config.yaml
arch: "vit"
model: "masked image model"
dataset: "rendered made-up planets"
train_examples: 48750
image_size: 48
crop_scale_min: 1
horizontal_flip: true
translate: 0.12
rotation_deg: 5
color_jitter: 0.1
method: "simmim"
mask_ratio: 0.6
loss: "l1"
norm: "layernorm"
norm_position: "pre"
activation: "swiglu"
mlp_ratio: 2.67
head_dim: 64
fused_qkv: true
bias: "all"
qk_norm: false
layer_scale_init: 0.01
parallel_block: false
inner_norm: false
moe: "top_k"
drop_path: 0.15
num_experts: 8
moe_every: 2
expert_mlp_ratio: 2
experts_per_token: 1
shared_expert: false
patch_size: [8, 8]
conv_stem: false
layers: 12
width: 256
positions: "sincos"
residual_init: "none"
optimizer: "muon"
muon_scale: "match_rms_adamw"
lr: 0.0015
momentum: 0.98
nesterov: true
orthogonalizer: "polar_express"
adamw_lr_other_params: 0.00081
grad_clip: 1.0
steps: 7300
batch_size: 128
epochs: 19.2
lr_schedule: "linear"
final_lr_fraction: 0.01
warmup_steps: 360
weight_decay: 0.1
adamw_weight_decay_other_params: 0
Rows from block 7 of a small masked image model, named by matrix and row number. Rows with one number within an expert belong to one neuron, the router's apart. Each number is 500 + 25 x the weight over its row's rms, rounded and kept within 0 to 999. All counts start at 0. Numbers have three digits each.
Before each expert's rows are labels from the 100 images, of 14976, where the router gives the expert most weight on average: "place" is the part of the image that holds the peak; "responds to" is what is common among them. Only what is clearly more common there than usual is listed. The data: rendered made-up planets. In brackets: how many of the 100, against the usual share in percent.
# router: router (model.blocks.7.mlp.router.weight, 8x256, trained with AdamW), inputs 128-255
# gate: expert gate (model.blocks.7.mlp.gate, 8x512x256), inputs 128-255
# up: expert up (model.blocks.7.mlp.up, 8x512x256), inputs 128-255
# down: expert down (model.blocks.7.mlp.down, 8x256x512, transposed), outputs 128-255

# expert 3
place: bottom right (59 vs 11.1); bottom centre (31 vs 11.1)
responds to: moons: zero (52 vs 25.2); cracked ice world (42 vs 14.1)
router.3:526471490491488515482493531466513519550540497559483467472535545546533478469471496498493509509525493465504483468508497514522465484481492497475501516525513492452495522537493498504512540547493469511458511492483440510446445482470491525467538510519479558485525476540487477484486538461480501527500507499483499519508528518468485488517530485523531493523466534494501469533517499520517537537509
gate.0:558499472546497553549518497502501530546520487496501496503515476503571483456496504489491531498510490478548547549515550513488486500520485524500500461491538441475511485523498490478505486504500497459510492497490509507526484475498495490501504489494478487484514510555492529481480486501490465516528474485466513496479467459568507536509504516457507502524492482525496496501524511521511504480498
up.0:455532480521526494461537557545489452504423469515481491513480496509487485472524538464495508506523497549517481457472462455467540502479556507495486499463488500519466509532530478487509501530470537474491486455548512484482501493513518501479512544506497506494520491501514482511476473486514562527492513483532496478511526527480464497536480499516513494487462505461504445479517508483485478527478
down.0:480474509535498476492487520455543519518514508513494506511489492525510463492474508491515517528517535481520526508454484491480475477483534499481541480506464479523489511490547511471519440485518487484543480565513508512541460547518526516507485541543477515466506483495504482528518511514478443496519513501492468495568412504451487523513500511501486492532478501540508504484511504509493512550460
gate.1:510534494474506510504480503501501490515461482447533462530492487496507551522474532489525483525515520524510460533507493431501497490473512479492477451524476498484518508504453515502476486504480515525478491483515469497523529506535516507475517495495495520485519477525510508513480479557480538527443546515492481476505488525512517526505496459441530498461496515526494528471549447513546488512475
up.1:499532517487510509469485479490498501479501498472495498529501496486481532508526515466490462486501521500509508538493528485487490514506502498524472461480505511444473476499485470486466504492495513496490454487531513490517516509502517538490548478494519498514461503517511519518502479540501455514477568481522459485516481542496476528504510495456524504476499507532483571480537455494486483511510
down.1:502487497457522482535546547542474521505524509519462519493516498504579497496462482523502549470462489467509563483440526535507512490495528503500497517522483444547545487452492468495479445482482522494531485476489507488547520478492482483502507513536469547523499510501493558505490491485520485454511501500514509478531475535521502527494479495524540542490479536489541492508513513458483529515503
gate.2:483544514542483496486511434476486500547444462511519515526495526505500494500482494499537486506478502498500485504503451481469513483487509451555482494544504481503511495493536509546503522509494486501503468477481502505487466527530489493455538483450493488535514471497497476506465499458535477517445527529575515504490441462468507528467510484520474543479508482537495470532500507512503500498482
up.2:508490506485487486523483506490534478504507480472524533494488450529481510492515462490409482504516502439522457501498502495511530487485508535466487501479500515484475517495469489453523494530443492518486484463530498485543475489472565528509472485531481477453510503488510528515525490515461451477518498478500509507498525513501521522540490532481527480495495487510480524519519448511489463500501
down.2:501503515531543464493457520499477490504534498513523542504500484532530473468507506481466492484532491484524498555480509558444466518533454527494508483526521467475510462497520478490458529531477485474478537492479501466456474504478542537554472530472454529479550457493496479542541499520561489495471526510516540519496512463462471493468473526463505539503506457537506478506474464521524466479506
gate.3:479481476561462500476514462461496504511498560488522470514509517521502448478481524504526528541488510504481477513494499460496494498513501461496515536472520512519582508475491482488475481484489489459502463533525488480463481539483536534535536473492485544523514490449515455475459498522444487503469502547487499497505498511515527486500451491459496511491505509501519501509550470507525504504465
up.3:522565477454555537490505481511509498506479491487496567507530511502472503490551494495514544515498525522520492508513496510510482480462514519493531481513467488503446456472479448490497494519466511488496495470463499516532461456469455503493503488550516463498493485481504539469560490514527546522496545514474510488497485511486503486548533512526467514528504492480460531509496520444503477493481
down.3:507442511446465498500515535479517521488486526507538471511518517478542495517489467494486498488536489474506509522445509493517495484463529491474491493493490502498530515488494508553504524488552503472496484526538476479476491503541532484536483495542487514511493482487494500485493520533492477449484473515526469487481504493514482499476485506437518493466494476526471518498501419487500501488473
gate.4:502470537504447494515459500473503474497500517436546524516507483471510493478466531512530510520476511509514447484504493512461508486525507514497534495486492474478533500547514486475483541530538509503478502518500477537517497496474511531520448467465545457505487525502480533466510501516482515461494537469485483504488443545479481504454482494497475502503538495479510539475500458549553521484518
up.4:524535483503461480510457520479498474515535504523513531492505507467494490451472497487533485498514518453477504481493502476528496475537481537486507510522527507534513490530481466484500500521516560525496529521503512538499488500443518492488451486491519478464478479522488519503526492486496510467492482482508476532494485524516536479478509508492494537476514539491493523493551493515509504485477
down.4:562458421544503551466488521512501471506472510495433503507514483553486507488508489480507511459482489500504517498476513469490486532487489502492471478490502494467495497498502509541529473451496458537490523529481487504457498505460498547513455467454527481505492487510504510483442522485499517553492508491526506478500542529527510518493492484498496497498468511469454543468486492492483502498489
gate.5:475489466521479502517523496478488498474497514430464508545553481509476494533533500506482531474470479536499498506490501537484493530536442516539512507485488503511528519506461510486495486516541513513521530512486520562468524470457510482508519514494512467502471492486514483497494508536519497524523494501484495492492577473489462512497497496508493466496535451508489460519463545485502459498567
up.5:483514525471530502493446478507518495490498486574533471493445519543514507493427501500514494496547512495507505503544523470529495483476555552456474501503499482446489487488519495518504476499479506462505474499542485468523484498519460513460518483544515535511529491514482497511495479469491479476464487521497496499510486520467525503516505515496506507485479554478500537468523470540498488539452
down.5:485476432515485528490538502485491508485479525471483544473497512504533487474486477480491535469463483493505491534497492528489520519486463519520527548515484484481486479520530526519523490547518455501489528504466518534460514473478492462521503504522533449504517485515528515513474502573514511476473495521486459493518550544481484541503536482495531504509515553477497527513465512513517464493502

# expert 5
place: top centre (66 vs 11.1)
responds to: lava world (88 vs 14.7); rings (82 vs 33.7)
router.5:501511485546523514554514532498493519461530569508499554521505504522496499472485490522504469517497475495532483478560515486470484482497468521491498485475485481514513498501522518476494473504514498466456500442511460485468507491482532504512480500491508530486475444487476519514516474462482520516531526492507518498505488494467517521517510466478472492472485474459476468522509488507505496471503
gate.0:470445482470528488511496515472518505478472496492505470498516517516493500497530469508470540493476491481507506465464487486531543521508544483480528486489489479540494551498523512518505494524465502525474556469510476501512524541536531492491482473478492509523509550497524542488465549474474494478480483490467478491490485490549476526482464481490529491517489492522488481491469530483439484513481
up.0:526549471516428518506511508527489516505499501522486547473502481510486486481501533485515491511502480517514493535482495499469497504536458524546481533531528496510524429457496494519505507503535482470502498520497509539493493464524480519505545524527495490465518433514473508465503486501504497506535512514467502466493526500460519504504477453506488497511499486509509524529467471505571487484484
down.0:486491506513545495524511464494491513469494509489459517495501511501512508505543513507506526452479526470526467466526439533495512489513534480494523515493479501485487472514502465493458478498494491502456496504536514518506526514483539481527474457520523514532502483500456538476448551471476513486437481496454468522504474469523479502504504530521519500476500479505498529530500497482469489484513
gate.1:570481469535490483491532474490509493481518497497522496505536489462518479554505515504504499508486535501513470520486489521503492521515470461495513462496492491465478472538509484493508479555485499502501502484484502499562504505510500500535469539511445504515473521500462492494508498531493539457487492492551515529450540466499479453510512469511540491520499517479482519519496473530480468535463
up.1:479515491502496514525522501499503502520520505509511516519505500502497515527475517525494487453509495500493542520473446484510507474517521492503491525479505536539507516474527493489509500469507502512489510452476492487482504542518512516503507496528503500548480505470474560495580502484479483522488573494455460495518528539479504531521482474499453463517546517478464515477446477541465503506460
down.1:470496519519473498465483503495474497493469429526503534469467554511500549512493512499483539459464491502511500464477480475532468506547493515515500486475521476515503509486544524499521523464514491521537490508481513499492454573462501492494504529522535535517488500475485483505470491498463482439501476456512513502456498466482550475506478500476497522474485456524464480462487501470506504512511
gate.2:504477465511484510511504465534494526522483473489516543493515484486490476475455516479490524535529502497492509508483547531484499491507538513480476521508497486516479507489556520492515452538518512494500500454483509490494516494489501504559479542471521525464529501483512452520504523475488483501529531464460463485498528521471452444519474519495525500521513493532474491530535525501537434501504
up.2:525511529492535467510521479523493459480518464502496530485516521460490506481470478436475502539503487524502544521519563533501485549493482537462500459517485525491512461492536518511515474556484505489515500447534464509500490488525505430524493534487500530521526507507491448477498537502497504495500527484509461481501502522485508479522539473464468524519524536532471533485531526547537501448488
down.2:486479494485462504523531510495526483526551524453487477517504504544467511494486472481521516480496503471536466502471446492506476482528524516516495494519499508523524499513479483531521471524455470471477462502503495529512544430481483516516560552487536496487498526441531481483481471462506485505483480516509487517515514520477530518502499495512472462484476539513485477524520513498504518492504
gate.3:539500471489418538505493476474528534512499470503499479498539460521482476477467481521496476517497515501517496516510469496518520529494478515508486475490499514515488496509508494527457462487531525514519492521492540508519492528518519490485462428501468470500499514465496495474493430492489497495473498504460516477523465495510477531537476474489487503531487547517507539501523494502464525480490
up.3:485511522483519488517508503522495479535528542497500538546476501501512512525465540466476533469492486502475513483535514538527455485538518508507503509473529499495503452523493508488504517521501539491460503484461442431452498493494515520481508524524519567519501468530495533535490547531526532505523491505563480494487454510488573483456502534486526504431509468496511466529469458463513476486507
down.3:475547487473503519561538497507477518494488534523492469483518476467502521437528517537469467487492496465524487501500428489509491546537521517485513501478511501483537505506518505536536495483459525485465488506510510526407507520496543541528493483491493500512550488488503541506505493475454534493518482526497507497495495518454495491502499497517448432498451488535525484476484495517466453469485
gate.4:498462549548503488511461542453532454463491479511497491533480485473548464486510530476503492477502509440475534516488514543492509507516493463491508498472433516506500500472515503477453511467466509512519536481475492506511493550499486520519545475535466500506495476507495467535516481551533475538512499514476526505512483522523495495511522514510505536463467483472507506489456498523528514522491
up.4:518497532501511521520480485472544504484495548508533487525534460489532449503518451472502485474511501493473549518488515520511498509537511490470544505492503529493470456489509524490510511481456516501516524439448505500485465520511468509499540480528481502519506494544518501497488500509510533507509488471526521523509459514528450515473497470499483526487540501436549499493470455497518501544538
down.4:498534469512506488534545511534488521549491476464506492470487439458489459501503490481483548476520497515531538469522486483513465529503471470512490486522508519514459507478490510526446490544510507499495535523493518445489508452484501443506487541468513517524508467507477480461472487482468484500502529473482466515466520495486502514503527477556445467493510495481528535537516550479485503518502
gate.5:484499497520512470468512505505489480515475501523489520491519482481529487502539501524526492488503509495538515487502520473430511501484465547503470487460512452499481453493509556502549498499500510515510510517538482505501449478517515521480487506541479500486516502516474504465531542482485498468518488537508469478516547509507511492462517535460514521472504511486466514530479514486510489521478
up.5:541500528519479495486492503472502484484493474511531473463487510468512475499517547501519511520508519482493500527494503567532488462474487512479491507558491459566517513451515517488529506517526488484482471510497530485535548505475492495520538542525479476471520461475495541481454493478531536538499505525525500519497488536513508514510490483507506518489503539513504507537497514490528505452501
down.5:469528487510479515502460510497469476518458488507488472517500529522456523508494442488525559470488477517489503522524513481499463478502466486492458529519514472473524464522460526465546457523494524498487471481528500530497530529490500513510479499469530467506501499453515540483501500487492506507534444529502507491471481535550505506493487536539503528512486491500535474506495482509528478470479

# expert 2
place: top left (38 vs 11.1); top right (33 vs 11.1)
responds to: moons: three (87 vs 25); rings (71 vs 33.7)
router.2:495510506500475447507495457521473518496458495463499499542518549512461536511513466506518468505528549484482486485500527519512541477559551507484513490483460467497536514520523470539492486465520491478516482517441465516553459498503505509542481531486495506483465562514532472487479500524511515514492529478496498486530475538500514517475477515496473472517500517513465516488524496525506504518504
gate.0:505486443503477512521497469506505501530497481493496551490504461453478554498553489496472536490484530561477515506482509513471510502487543472518502505477560484515454500477482528538484534474524529490496513510530492505524494503470503520515509483515487486497499478480534538522474492511500505441518490513500497489515457487508490499492544491491532508517526510505466494493449549492466493526454
up.0:460505451544451533510470460478505485505476474495496507484496464484452514528495488503484536515540483497508520531501561531475505493516492463547478534504474481472477498491524542560485517545490557509487485486492491501502503529518458520510513491525527449497549489514547552538493499556481479455502522474525506510529496498514485513527511487497495496505534483458483503492483509484459479497432
down.0:523513513508499487461467496472541488508489482486529496468513496504532484535490473493494521479515489493551491508477465471453478490478501523486514498522531508436539460547488525463514470532536492441473496485525518515441515553522478505531511534520512509525511474532492448510507481486491498555491540499513533529500552500481490464534493517477489488511450509485496491470501485519498555478518
gate.1:476484528502464431522506513507495458496543529515487474514481505488484515535525468489468503513506492523450518530512488511481530495480477452515452517510494471515524508497527470503487497492521511505496523528467497514531491489494528468482559499478506537498510497505539519459467522506495487476474458521489503467533493468512469493503457509456517470457515539537431502499504511469541492476454
up.1:482497494541500459499475502514503469486516523527498514520493482482484529504471485503465454531504502541487472505489536504489491511494497463485480477486553493505511490520550485501493487507457508442465482511513485508565459504509499467501562515490475507529501529482497524498481451522461512524441473545487516505480494474523495534490479534444510484510537511511459521557494546482509474479495
down.1:515506500574513503508553530552506530521531513521493497473473504460509521523529472499533480443471542479471493507489499511476454467478503486469473511481505531504499481468517488489517565487485557522507532466498490479531505520510553514475448531510511532468513524476528523537562474463485474468473502474511510479489456513505480475493521467521512517490501510501526505454512443523511474518491
gate.2:537498506514497505496478493516497494509487465490529499510538530475491502467510546556469504517518478464529494484493528525505530509501535570491521510521513463482505486504492508475520513469464513523446509506496523490508534520441505511507448463515506477513454491512516494484525498520514544515480450477524501505453502508484476484512550506470505523467526534516492517502501520502510486531525
up.2:477506487485547492495515501454523506505503487510472480518483453510531528495471467465524499487495508540452496501509503515517465478511500440493486452479471546485513504515516496511459492500501522494538487486491508507469499468559500512521533519484467523515505515484500495519469536449495482487511546530476504517548503513532517519469463510474494507532507446492520484483479502532487512471490
down.2:474518508449489497482500504491537501439494456479480475466513510508537491522507485508484511471492503435496489502524521533503533484538505488500531521568524509500445458513509499489516472502456498478458527493521507514480512492499487499475518507500530487517467495480504481504490475504489511456520480521482487507479509504516491486560489488491497481493506449526436504452480500490528522473518
gate.3:463500505480462487530464484515542486477509512487522441460478507509496479481509478512462450496501526497489489524472520468500505525534474495532495465488490506535509478500504468513517512494489507483512538454439499507518480524424505462533485489500546481489523499510488460522468481512484482504492491515476532521518494450520492513490542506510514526530517474512477510476519537466494547476451
up.3:485501489493464520478525530526487466509555449458488517525530506481514547532526498503539494526531543525491503491518470532514510493493498486517491493527505502452518462476479502465496537484504492491479509464518541492524506536510465467425485507474518489489487524443490510501481520480516501557505480513524531516522498502509466515485489501512496535429512515506475550515483505441503510513545
down.3:517512528506497490469489465452519522535510512531510540505474482494470495535509495498492456506508496502513505491521514484482472507500523511510539491488512499498498509478466487522469534500534469501447479492485536501544488510503521527512500459478494491490498492497512467495550514493480507484535497494520472486525529506465509505532513552476480506517469499460489516482484500533504528498502
gate.4:477466497548548495490511494509476498489512464480476530493516489498423479503480492545513494513533497463466496529517527479537512507501512515518520568497471512506525501479510512541488506478445465524502516507465506494537507517537507493466537520479441495508496482495484484502505508542515501536451504485500498543552494502480545457484519471526534513431429523488482501488521501546520498464493
up.4:490494487551535491482504486436510485495497502445455543497522469515466503494469488521512495516525502495462509516497549473529530499481516500513490522495465515546513521484523479503460530488455484492505511516464512508522518493535545487502526506514488511510493456462496489490503495549547482548454514481501481551507497504488551463521525478487498506426455515505487476471507494556477504464488
down.4:515504454527457511546493498502465492488501494535515474502442486530550506481496510442492511517528461545462518484493524521465456520523476468503478534491494548502481514474535511516480542443502515495539476480502517479510460513485510477514528498497477501519565541495553513468514501495493477509531474461510513503506469439519498551494542504487475515527504453540517519467466522473520494518474
gate.5:529484496495507506536493548489508468518506493471478518492516521529449517492495468497523471505491514528467476502507504501493479512494481543526487540471501534487527463509511499499477469509520537522511476514509492486517474487510511534498524460533488505489581505514457460512509530506470458524488510499456527526456484501510444537493490532505453468470463469480504510511510535467471546513486
up.5:473539507526496481474496441509479521494491495520504491508550492466498508493456487524493550527518484509532505494521532493520517493544519487470522464498468469531478504476499522473544501498473491503482493482515501518490521494486509518495494491478530485515467486494498536533479463471525534503519506496547500490532529502457540430502484488488542539498500506522486479491470496544512507480502
down.5:491507507499529523469426507508506510482505534513495483463501504464534513466513511492505477504525490514509434443479473525497508522519496518517515512449505480540525485500515486520455518474487514489477515477498500528488464465532474480469484462526516520553541488549499517529489518499497484525486482463460488506493523482470484518503493495494477517476470497507531526534509511508485556500523

# expert 6
place: top left (76 vs 11.1)
responds to: crescent (77 vs 24.6); glowing rim (67 vs 40.1); moons: zero (53 vs 25.2); ocean world (51 vs 14.4)
router.6:515484460477507471459525477469468485506525473494466486548505466518530487504480485489526482500521519471475507503492490475524521470482517498477531458456498515514517459527475495513488546560519492530480520467493468567498553521460471470470532514492443515536468494498490522494509550476481516521539485527536483499518533490500523493533491498497494481514465505472481493461470463512508541495485
gate.0:481490507501547485523497573482494456532520516505526483487538430493511500494508474487481569517523463501513465476531463503524480487478498520489492496489481480483503506505493501467490508474495488505491507492491498539496498509489467486509469482491490525525500518480457491495491524514510530487547500483487486450515473508469517537501512485484509533530480461469494516463484489426468507494530
up.0:502519488515466483493497438559488524461490453518496523523468556489477525473483520503528443482450554499495503481474508488503509524530506490494494511526509514513509473484533508535534504522526514482501502536515499487474516520498549504503538486515535461485483503527516493489510469507512471512434492513514510550490476493511487492504503510544524456497513530499500470513533514563518491503456
down.0:447499483517499514515538497530508471498519488535512528502504486500525474462462492503491540535512458520534465478474474498513513479471515484500457489468500468462496497501488503526468448494568513509496491508506494524470533509528550528459518472512560527489490488479467452499498523534456529539484477518508463516496506480530488502543506523493493488550495512488498527520525515498514506475471
gate.1:505490508510499491483519467519497507508549457452476477503521494466552494507534516535483493504529529511451501505481478485526509499498512462504492471491461486524526512503501504510494463513474504508494506485499509497465484484509518450526539489481508478513497478562481511527480526531540507502541486516478488497500491484487496518500462459483456544483528452507502475503511493543544492518452
up.1:524461504498515516497520433507477507483530493463519494471502509461522500550551485505455459462520492491483505496507474494544493488487507483538488469486498486516518527507513488510464509507470518515529508504504477482496510513460507453497523482463479487534542503574475525509482510506582473550548507507515523475530484508477514494501469471460506520481502456514493487489504495487533507517506
down.1:507494541517505461498503535512507515453471507518523489516504500468513513505513529519492505508492486486508497503503508486468518467504495491497474510507539476453483472532487472519499524489445521465509523493524473523516512495485534480474509467503466528525530476477549510496515487468550495483475522510514474517478492486553512512535539455500517487496517537523465507490542489465504523519531
gate.2:506504563484503501502525559495527501496465491515469462488501483483504506491517496433502476503521483534447496491534547483523468511484491482497506498491506483450497497503488526507523509543492517486514505504504499520483489510512484457512494466504488526494469504508494484517522521526488525518470501506507500501538556466499465479511472480508481504507515463516497506467497473517477467488500
up.2:480498524476525524501551481484504493500471515467468492511502517485498507470457531478499526545511507481454525477509518499494505495526519498537510489497484507496454491489503509498516462519494518480546489548508469512488479487487510487520509493506545481509514532507479513514468468519510503495501503515503514459522511489461503523505502508476462484505492431484468487452525522492481533496470
down.2:491542477492521544454540513466548508456470520464453519484540476515500533523503505523504459517504469525533452536467503477477511534466511483475462529514527487520465494515518489544480468476523515463471506485492529508502491548467531478557497515534502509493519535456553477488478515532488499483493478506482550461504495521520500537490565513492462472480506493508534514514489482492504537514491
gate.3:522522485498535469490434529533475489489509524499510485453533509498451491508529540494485473518493501462479500504538506479525487442490571503505511502528419472494511488487510555515503515491491508481467516505448478506487510512532508482463536503523497512493520500515509507495501500487506521468497455544480537505482527523480502493501537470545517517532482512521492509461516500479505517521538
up.3:493488555479470518441510537460514520518503505465493495536515499426491503482472509511465520510526509533450471514512499481540506530538494482461496539475476532501506503509503497497470464454499491460496504498460489488483477509541491454500517510516516499421507492509482509560529497537454486498419466517537452520480526508525510499500453482466521535488518500516506544586533489556496454512465
down.3:537489526508521489491494459474540487477523512492506487480484540518477473491513523508506509470447490463490491481483525483531524545494510499472514535528513513507472503522494446499509485548524469486514468510495499499522514469498537487504505458491488490498525497516563508462482506518544539493500479555516460510519517478493489550553516495434481455540492474521460534468530520492456486495500
gate.4:558460521477492508511512517507522502480474514500492534509515489460538502468502485541494499526535516511492504495465517469479553515500496444476506503500474525521522472505518482503454454505518523518515492495525555497504525517504523541517510483477497454527494464539472545503477536498498524453463552501497499447494536494480459497473466493505521464507479466467516513522547534505447469456473
up.4:559485511449488486483497523515499487518421518492469517502479512507541501495477493514472497513554489481505480478507536490477491528473488487533489538472500538567530492488517511481465514522520530537491455493475534463498510488485483518538496437481486482502516516513499514499509521495485509455537522525489496446521514522477503505484448489510512493533497487496506537502501514463474501492491
down.4:538485468489536489550488469512476487499466536495523477517497556505501501450511495468505510486471458485492473482474500529523471503496513533491492538524505489487483524499500509532463513478471554497517509516487485534518474522487500534497476503484520527494490484455541516482491494515485504502514484471482466490495469504481522498535504493561469532531462526446482517535472468542505466429544
gate.5:521447503530430493502504468498507470508491534521485488515507559484527514492493513479494498507473506523504515468532512574460533492491521513448471468492508458484468489505539510515500501513474461528497513476513528478511488522529476480538506507481441499476470495489512484476484534518497458492483504493455491470502529519507519499534523511487484489500515518469539470465513513529495521464499
up.5:480433492501499472486474467472520468526497521502492549516475517505464498478477520487479470503466524494511507509497515507562507462512528475468507484458542526491475512508518467486534525525486461531508565494486501502527484525498502504518514541481472515500488513484486514482490531527484458474485520497453482494441482519486530522488508516481476490505484521518573527481462509536504469500530
down.5:529557484534521495471524500513494530474519496539473534523501468470534508517511513539503477509525501500514539536507480461468470459493475518494527566535506494490505515495496513523502484507505523521506492470486494487470511510452487506510500495528499508479534493486484491500533489508548498521498510485520545508462532544504455500498473517480537504484484549527459495467542513467539478519516

# expert 4
place: bottom centre (68 vs 11.1)
responds to: crescent (61 vs 24.6); moons: zero (51 vs 25.2)
router.4:472500488476545495496527531478471503520500494517533502520464519494473512536480523532531464524465495484511514508518492465506520468459484502534464524521522479508466508485487553514511499526446497465494505541531482536527519499502482513474506531520486515481498481509523536527519471493462548475502468496486451524525475540537517541483465495525474535521462484480496518483509496492540526473500
gate.0:524493484493510465482470483524474481547479511496513482486474527532499512481485497448502474479515497466483469464521476500488462488510529547520496520491540518490493517516468504496523539488488516506500519520474468501516515507518499523499484536516501539475478500437454470529498530492513521565490531484501488527487490464555498500527523494541464537503516522487482514526484484502471535518484
up.0:503523503539498509484526465517505508486531506506481556481507478534496513538474484542487540489506521500497505525497507496497528523476474474491497505541496475473499516477528477506483468487494483498494514459510532484492468495490522506518528451479492480523483503525502508471517521524526511429515492538529508510458540510426510510474471507482540493479485461496508498502543530522517481475474
down.0:508530494501508488502478502482470515484484493447500510442462476494450489471465504516510526464540532431470475523492479535523518528486530484497482501501488540503519444542476492460451507472513465500472517476499515479507510496507516509483491521471509503537450504536467475524477481529535480512479494471569514510505503489501496551493526477475488538469488493460513519522471502453514505541515
gate.1:499483473512473540531531461520508522515514536528513460486445480525523502497503513512486507482492515524517437494466489445505474505535544501511525488518477472521527498475491488494482461484506504514533482473529520479520490501519551505467498482482497496491477500549524505481467471469516531473486454455524517510513429525506546526445466516475461493507501492522488481475556470491468538514506
up.1:516506528491481488483521484539484498499515506584528538512509439455530501518510500525477525473513489499504514513491512483505455465501489502465476475500497492470480440534517506458505482509488549522525479508500512520470517508538515482457550521511461470501541504518573491491504454481524510503494522488534454489510483488510463463484516529517516480500513504505506522525464486488510519487451
down.1:490470475526484501535505516517471526519508529496502478499472496465482512528476499489485480557472457508487491483507565486518582502513496509489471500539515462532531505512502493464532494508454502521506456469523513492470468502492490474466507493514478506519482484510495512520460513480471521510505522517516483527549459493490535498482509521504468482473499517522488474483553504461512518471472
gate.2:471472509500478508510518479524501491541519471469480511469497473501486487485532479457487469518511496489464556474507545478494559469521496485511511463483523529497527518511513481511572473496474489510506533490469507526487491491446504505486483498479476484481524469478467472494556491472543509502550483497482482526505527549491478513458480526454513489525502577521533459485493535523471468517536
up.2:459487542532482533476523514544533498514493523507475497477504506496506514468531472472504485509507483466494506504483512550479504500514516459476481471528534487489510522487506461505527465463468466459513487477545513478534449511474520525489488528482529513481488472498507474539503518484474482474560448528486519469464493497535485500489486498467531517516507482482461530542491516519505483502460
down.2:493484500464508469492490501516575462506529486495484515516472489531503555497507468526503491473483490523482516536521468499485505460516475506514528489503508491486501454521515505474481516476467500457495492556522516528539493465494496486448527474482515492468505495503468496493487497485514504481512484480503520483511478477500476461494481540498523472523509493488501527485489521508462538528545
gate.3:454499536540482498484465564581487492484545512493520449532522491488458521518485532501523516466508487515495536498508505494489500500512479486512512500494496499529449528484509514537504497508539483528505506515517510486488502522479537504482508515461533494491554481495503508521479500479527508477491555518520521480479517522518470499495493458461498459500522490508471539479482520525525456538517
up.3:472496465456546507488488517503505485524522500528534497472482513513519487489531451484459453491492492485478527502494506464484524498544495505469481485499481533483496511457513531512525502552470502478488525438500499480505480502500482529506527490540497517478550488466492493543471515524508484489486552496481514469516533470498542476439501534460498499540495499445533482543518503487495535508526
down.3:492510540491565475529481527490513497531493474525506461520492471493515502521520505509466477448522534498481518505493494491527452517459506472490511515526553528488494461518481555574512508484479471547493484445469526477503555492479501531505525487479475495551499538517495531504507492486527481511497506463492503497470487529555522494500531486536469494503519515476509545517510509497458517501493
gate.4:479491509520491511489461528499517503484522486502487554469524499475500478517460461446513504501490482495540433511464509504456536508478494514496524549515496529489552510528508503507552544502465545505507480481488473495532504509511511494482490527535493515443489453513513482515505520552450468486489485510526500513438525497509484510502486481526524545487469481448546460525492503474530500516490
up.4:461535477509501499484524510500485547543527540479483504476520468448532537474469512488494456498516515506462509458485543493474468469522484469500521538523490500523522455509481523476499530503502499474503488483517531488502534470518516497486515520449460482491527535442529503565524485457498497455521479501550524569473485499483516521474510487514505500517488473517505488550540503523455497497476
down.4:502518529496489524494514488476525501474505512503479480489493521475492539458524519500542480463479508518496502496502533498473499506546502503499553484516496503510478495464497504473514524485505513487502502501508539520538566526501490442465507513505485498505511528481530481514511484436480503468523510507530566518505534537525504558504531484497524515510481527566528477504529521522531533510506
gate.5:479541449487486443464512483524461533480534467491538534498535489513523510496521509493534462491473499505507491475502494468514465467477522503512479511522543554498529508538472469519512517485496495499567520493512526477505553503479484472467504528476501461540539498507501498477535475486475498470485486507481533498471500540451510476535494524496509525508477527494524512511488450520523515482474
up.5:548481512510527532541466524502493473466501547477464447494508479467505510498480506484459545488502467470517488514473510543505514525512477470521474514512462502466485495479530543505483483517555468505512504502474470501492456494529519487532512493489508541495475519488477484539471530511503538518488540521524507485517514495537510519473497507510488528474497457483503527480450485532467511511508
down.5:507457464487505484468509474497513484444505501480516483534498490501515484494501485506491484466520496522500498525496485502499503491515516460486488492459512479535514497472499500517523490521509516461515549496508522524525534495451433481499479510505486480492475455497474476536524494471493529520500532509478509575468462487519504481512545473578495497525530483506524505503483480502503485501468